A small contrastive image-text model, trained from scratch.
Model: 12.2M parameters, 32-pixel images, encoder arch vit, encoder norm layernorm, encoder activation silu, encoder moe top_k, encoder num experts 16, encoder patch size [2, 2], encoder layers 16, encoder width 192, text encoder width 128, text encoder layers 10, text encoder norm layernorm.
Data: trained on rendered roads seen from a driver's seat, with toy cars, trees and houses, 36250 training examples, 16.6 epochs.
Rows from block 6 of the image encoder of a small contrastive image-text model, named by matrix and row number. Rows with one number belong to one neuron. Each number is 128 + 32 x the weight over its row's rms, rounded and kept within 0 to 255. All counts start at 0.
After each neuron's rows are labels from the 100 images, of 14976, where the neuron reaches its highest value: "colour at peak" is the nearest of a few named colours to the mean colour under the peak; "strongest on" is what is common among them. Only what is clearly more common there than usual is listed. The data: rendered roads seen from a driver's seat, with toy cars, trees and houses. In brackets: how many of the 100.
# fc1: MLP up (encoder.blocks.6.mlp.fc1.weight, 768x192), inputs 0-63
# fc2: MLP down (encoder.blocks.6.mlp.fc2.weight, 192x768, transposed), outputs 0-63

fc1.381 [164 124 170 118 162 147  78 135 167 146 168 115 140 147 103  98 166  80 136 215 119  89 106  80 148 107 184 103 101 132 108 100 156 149  95 181  98 148 166  96 149 126 111  59  80 124  72 143 125 172 110  98  99 133 179 159  88 167 144 125  99 145 110 104]
fc2.381 [110 171 155  95 140 124 110 132 113 132 106  90  82 110 128 164 106  94 134 179 137 162 174 191 131 125 118 129 148 101 121 113  89 107 118 127  78 119  75 161 139  75  72 160 132 134  86  82 137 179 106 106  83 165 168 150 140  68 141 131 111 104 152 195]
colour at peak: brown (79)
strongest on: dusk (84); vehicles: zero (33)

fc1.90 [102 105 109 139 129 111 127 110 202 117  82 117 179  69 116 136 124 134 218 146 108 190 197 127 125  98 121 162 123  77 170 141  81 141  77 151 123 142 124  79 115 220 123  99  69 139 149 179 114  91 103 147  86 184 169 112 149 123  81 125 129  92 149 141]
fc2.90 [ 95  97 119 110 132  84  94 130 137 117 165  75  87 147 113 145 157 157 181 114 143 125 104 164 139 116 149 169 134 116 123 132 121 176  64 164  97 104  97 140  82  86  89 129 125 103 108  76 175 150  80 133  96 135 107 126  50 154  99 155  62 143 117 115]
colour at peak: brown (60)
strongest on: vehicles: zero (57)

fc1.695 [107 101 129 138 194 100 132 144 112 141 137  80 137  80 156 111 130 113 147 173 143 138 157 164 130 140  89 120 192 101 119 112 119 115 133 141 141 155 171 169  94 139 144 108 136 163 140 153 136  98 140  88 195 170 128 177 141 168 178 167 102  83 123 107]
fc2.695 [112 172 156 146 180 158 120 157  44  52  73 161 117 136 113 134 110 128  95  99 118  92 143 105  98 142 136 139 143 130  77 132 177 149  75 130 117 114  53 110 116  42 147 115  46 155 121  54 119 108 104 110 154 182 174 174 127 101 173 132 108 142 118 124]
colour at peak: grey (44)
strongest on: lamp (84)

fc1.369 [160  93 123 172 191 104 114 104  87  74 105 108 140 116 152 174 127 121 116  85 136 135 144 177 111 116  96 129 126 154 104 108 170 138 153 132 105 122 107 156 149  86 103 170  99 102  99 125 174 169 133  82 174 106 128  87 113 164  93 131 170 128 166  95]
fc2.369 [133  98 151 102 117 114  89 120 107 135 135 160 138 160 125 183 103 127 159 159 106 117 115 159 159 149 144 102 142 130  88 162 111  94 198 146 118 137  99 157 191 109 113 116 113 133  91 142 121 138 129  97 112 158 132 155 100  80 155  77 151  94 143 130]
colour at peak: brown (60)
strongest on: dusk (76); vehicles: two (76)

fc1.431 [110 128  93 172 103 124 134 126 134 125 136 142 146 111 158 158 111 133 136 166  93 110 132 177 135 116 166 120  94 117 103 166  92 139  45  82  90 127 107 149  84 155  97  74 129 152 139 101  84 157 159  92 124 134 128 108  78 148 159 167 165 154 111 142]
fc2.431 [113 153 110  86 167 141 135 120 129 110 126 140 134 159  86 180 135 120 124  64 112 111  91 157 147 122 135  82  94 141 198 155 180 133  92  66  99 112 127 134 127 113  97 109 133 110 102 110 147 137 113 120  80  70 111 189 160  60  90 120  59 144 170 126]
colour at peak: brown (61)
strongest on: sandy verge (78); bends right (72); vehicles: zero (35)

fc1.745 [ 97 131 115 157 130 195 181 186 178 131 133  72 101  83 120 143 182 164 112 160 136  45 127 112 125  72 127 152 176 113  82 145 116 134 112 132 109 106 147  83  95 206 135  97  55 138 117 136 127 119 141  90 128 121 148 196 178 194 109 185 193  90 128 141]
fc2.745 [ 89 131 150 153 124 128 131  98 113  81  86 161 141 154  84  66 134 163 136 109  96 128  60 133  49 145 135 129 150 141 114 146 139 140 117 107 129 132 155 138 117  90  65 111 121 173 182 104 105  98 111 131 128 142 137 126 148 131 129 113 137 185 117  91]
colour at peak: blue (27)
strongest on: truck (87)

fc1.616 [146 128  68  95 141  81 158  79 108 120  80  77 134 117 164 137 162 162 137 141  79  62 148 169  95  84 151 161 108 195 148  68  98 103 110 106 119 168  96 172 131 169 145  84 139 108  93 151  90 159 119  96 127  99 157 153 102  79 167 161 178 111  81 102]
fc2.616 [153 150 178  77 139 144 133 108 116  83 118 137 121 144 112 125 119 128  61 118  71 137 187 155 113  80 153 118 152 133 199 154 162 157 125 105 146 121  74  87 141 162 101 160 115 178 109 113 161 122 123  62  89 133 128 170 123  95 119  81 120 159 114 149]
colour at peak: brown (66)
strongest on: dusk (75); pine (57)

fc1.494 [152 137 133 166 165 150 148 178 116 123 117 110 138 146 112 122 142 135 134  92 153  84 119 117 113  96 150 107 168 109  70 118 183 132 134  93  89 103 185  89 146 229  93 115  26 140 154 117 194 165 156  96 131 139 137 196 173 156 148 163 136  88 122 141]
fc2.494 [ 85 144 144 137 138 145 146 109 149 102  96 147 140 151  67  61 142 138 141 157  77 180  81 136  61  73 133 115 147 140 150 151 120  95 145  91 121 145 162 174 133  99  69 120 172 161 171  68 122  91 103 106 125 117 157 127 142 131 138 119 142 205 148  87]
colour at peak: blue (65)
strongest on: truck (100)

fc1.667 [152 118 124 116 152 126 146 182 169 148 165 103 124  66 132 162 165 117 144 119 191  84  90 142 142 130  93  85 140 161  91 102 138 151  75 101  94 116 134 159 128 178 151 152  65 134 158 123 117 108 105  92 153 138 133 185 143 114 116 130 168 103  90 109]
fc2.667 [116 169 159 153 175 158 122 119  68  50  89 185 165 137 109  76 115 152 105 113 100 146 106 123  62 116 127 139 146 146  96 104 144 145 103 108 105 143  88 145 116  81 116 101 150 184 177  72 110 118 110 115 164 194 161 164 114  86 145 120  83 153 110  93]
colour at peak: black (44)
strongest on: truck (92)

fc1.65 [138 155 184 161 101  99  70 103 122 156 121 140 102 114 127 162 130 173 176 134 170 104 149 107 189 167 137 175 145 145 162 150 139 109 138 157 152 127 120  91  95 118 170 131 120 119  85 139  98 142 155 145 255 217 176 108  93  88  73  96 117 111  88 131]
fc2.65 [148  69 163 147  66  16  50  37 116 133 143 116 109 197 140 147 184 114 133 134 103 147 123 124 106 108 145 160 137 128 113 139  90 102 162 150  86 139 118 147 152 111 130  95 155 132 111  93 114 120 120 227 169 134 112   7  67 119  76 113 119 150 142 141]
colour at peak: brown (61)
strongest on: vehicles: zero (85); bends left (78)

fc1.562 [162 123 136 148 146 137 105 153 170 106 163 162 132 104 178 147 181 112 139 167 174 143 124 130 183  80  96 123  94 119 102 144 180 144  99 114 173 144 178 167  97 156 117 120  87 130 145 147 180 134 185 119 144 167 128 194 154 155  68  98  97 135 138 138]
fc2.562 [156 188 136 132 174 166 139 176  84  48 103 140 147 122 131 133  85 117 129 140 101 197  63 155  92 110 139 103 129 142 174 144 112 141 112 101  81 140 150 155 137 122 122  98  95 170 147  36 140 117 115  81 122 124 163 183 126  88 158 139  94 191 135  86]
colour at peak: blue (44); purple (25)
strongest on: truck (98)

fc1.12 [173  97  82 164  88 170  86 124 139  83 154 101  81  78 105 145 146 103 127 142 122 113 157  90 155 175  95 143 153 127 140 177 137 110 133 175  81 105 106 177 159 101  98 106 102 137 155 124 119 122 127 203 104 130 113 125 176  82 173 141 160 134 138 152]
fc2.12 [140 143 109  92 157 135 121  87 151 119  97 125 144 105  56 123 107 103 149  99 143 184 110 138 129  69 150  68 117 112 132 153 122 126 101 105  99 124 105 102  59  87 138 195  61 160 107 106 144 135  86  95 106  98  90 196 166 125 126  56  96 164 130 162]
colour at peak: grey (59)
strongest on: tree (61)

fc1.663 [149  93 154 185 194  89 156 132 192 106 134 157 104 165 163 159 179 134 151 138 161 117 128 158 150 116 124 142 116 112 134 172 153 159 176 150 160 158 137 155 100 173 163 125  94 149 152 150 153 121 111  89 184 172 144 116  76 118  68 103 154  32 114 161]
fc2.663 [ 81  70 165 209 149  70  71 124  99  75  96 160 119 148 140 115 141 164 123 141 147 173  55 131 118  91 115 125 137 147  94 143 101 132  99 148  77 139 121 124 185  99 105 119 156 148 148  63 102  80  32 147 157 150 169  65  75  88 138 142 106 187 205 117]
colour at peak: black (58)
strongest on: dusk (82); vehicles: two (73); bends left (67)

fc1.568 [150 168 180  92 112 145 151  93 116 106 127 171 141  92 177  91 169  83 108 115 149 100 160 143 164  84 130  75 157 156 153 153 155 140 153 101 121 167 123 133 124 129 170 129  76 165 181 130 163 148 110 179  94 126 131 164 156 162 167 140  94 143 115 123]
fc2.568 [114 188  74  87 175 122 108 132 139 134 100 116 148 125 113 126 140 122 103 114 145 160 112 182 101 111 102 133  75 107 153 121 149 134  76 111  97 123 114  99  88 138 117 157 122 132 129 107 152 114 129 136  76  63 165 125 155 141 150 167 145 199 122 140]
colour at peak: black (32)
strongest on: bends left (81)

fc1.565 [111 106 177 200 227 133 167 127 100 101 129 109 129  80 108 145 154 135  83 166 165 147 107 152 133 159 118 103 148 153 173 115  76 133 109  97 121 181 124 151 113 118 171 115 118 136 122 134 136  79  84  78 208 155 121 206 155 162 186 143 117  72 113  76]
fc2.565 [109 152 176 178 171 154 113 130  99 100  60 181 111 159 116 122 128  94 128  97  85  76 189  74 126 164 181 172 133 146  90 165 162 138 103 145 167  80  58 109 110  49 173 105  75 116  86 126 104  98 115 130 169 178 179 178 164 120 116 144 162 161 137 149]
colour at peak: grey (50)
strongest on: lamp (98)

fc1.237 [ 83 129 171 160  88 112 144 107 150 144 109  62 144 174 149 178 163 149  62 122  72 166 135  72 150 116 119 153 126 179 190  56 181 114 112 109 155  75 154 154  77 169  90 124 133 107 156 107 180 151 174 138 135  82 113 179 136 112 129 149 134  99 126 103]
fc2.237 [211 186 102 120 149 141 159 118 114  56 122 130 166 165  81  97 137 116 151 105  94  90  73 121  80  57 151  96 124 133 135 166  77 153  87  95  98  91  72 112  89  79  79 145 145 121 101 103 179 126 130  63 115  98  67 172 177 125 110 170 105 152  86 111]
colour at peak: black (50)
strongest on: vehicles: one (81)

fc1.202 [114 165  70 147 161 108 132 163 153 100 176  94  64 173 146 132 121 105 161  79 131 145 145 145 180 114 112 144 182  69 133 153 111  77 166 142 107 176  93 117 167 110  99 119 134 152 141 134 140 131 145 104 186 119 157  92 115 110 152 112 103 123 162 139]
fc2.202 [104 124  92 127 120  84 107 151 144 118  78 156  87 172 140 170 146 145 100 135 127 132 151 143 177 183 112 108 140 125  75 132 109  94  72 164  48 144 125 123 134 133 125 124 133 119 103  60 180 133  72 125 132 176 148  77  81  88 157 150 148  94 144 113]
colour at peak: brown (64)
strongest on: vehicles: two (71); dusk (62)

fc1.756 [107  55 193  98  81  98 136 118 120 176 163 129 118 120 137  92  97 108 151  66  90  94 132 124 175 218 131 149 127 158 167 141 142 135 166 141 103 167 154  99 158 174 118 138  78 114 141 108 129 194 109 154 127 149 114 170 135  99 180 162 143 147 121 154]
fc2.756 [133 118 100 107 153 121  97 152 123  62 104  93 145 162 114 138 115 126 132 166 123 138  95 159 136 117 119 124 131 138 159 169 215 138 100 123  65  95 117 178 116  80 101 156 119 139  77 141 146 119  94 142 126 104 131 101 157 126 189 150 137 165  52 176]
colour at peak: black (77)
strongest on: dusk (84); bends right (63)

fc1.281 [127 137  72 120 145 198 212 184 147 170 110 143 132  74 140  69 144 171 152 109 127 130  98  89 132  58  96 157 126 168  94 119 125 169  91  89 121 132 126 121  94 179 113 136  99 151  95 155 172 131 193  72  97 157 161 184 167 134 129 184 113 149 126 119]
fc2.281 [105 119 131 100 132 121 119 104 103  85 112 166 122 164 110 114 121 120 152 150 118 160 126  93  80  70 108 120 131 121 133 151 131  50 139 130  73 116 160 145 149 128  61 119 203 155 138  90 134 100 106 125 108 118 132 119 115 120 140 114 122 156 120 111]
colour at peak: blue (67)
strongest on: truck (88)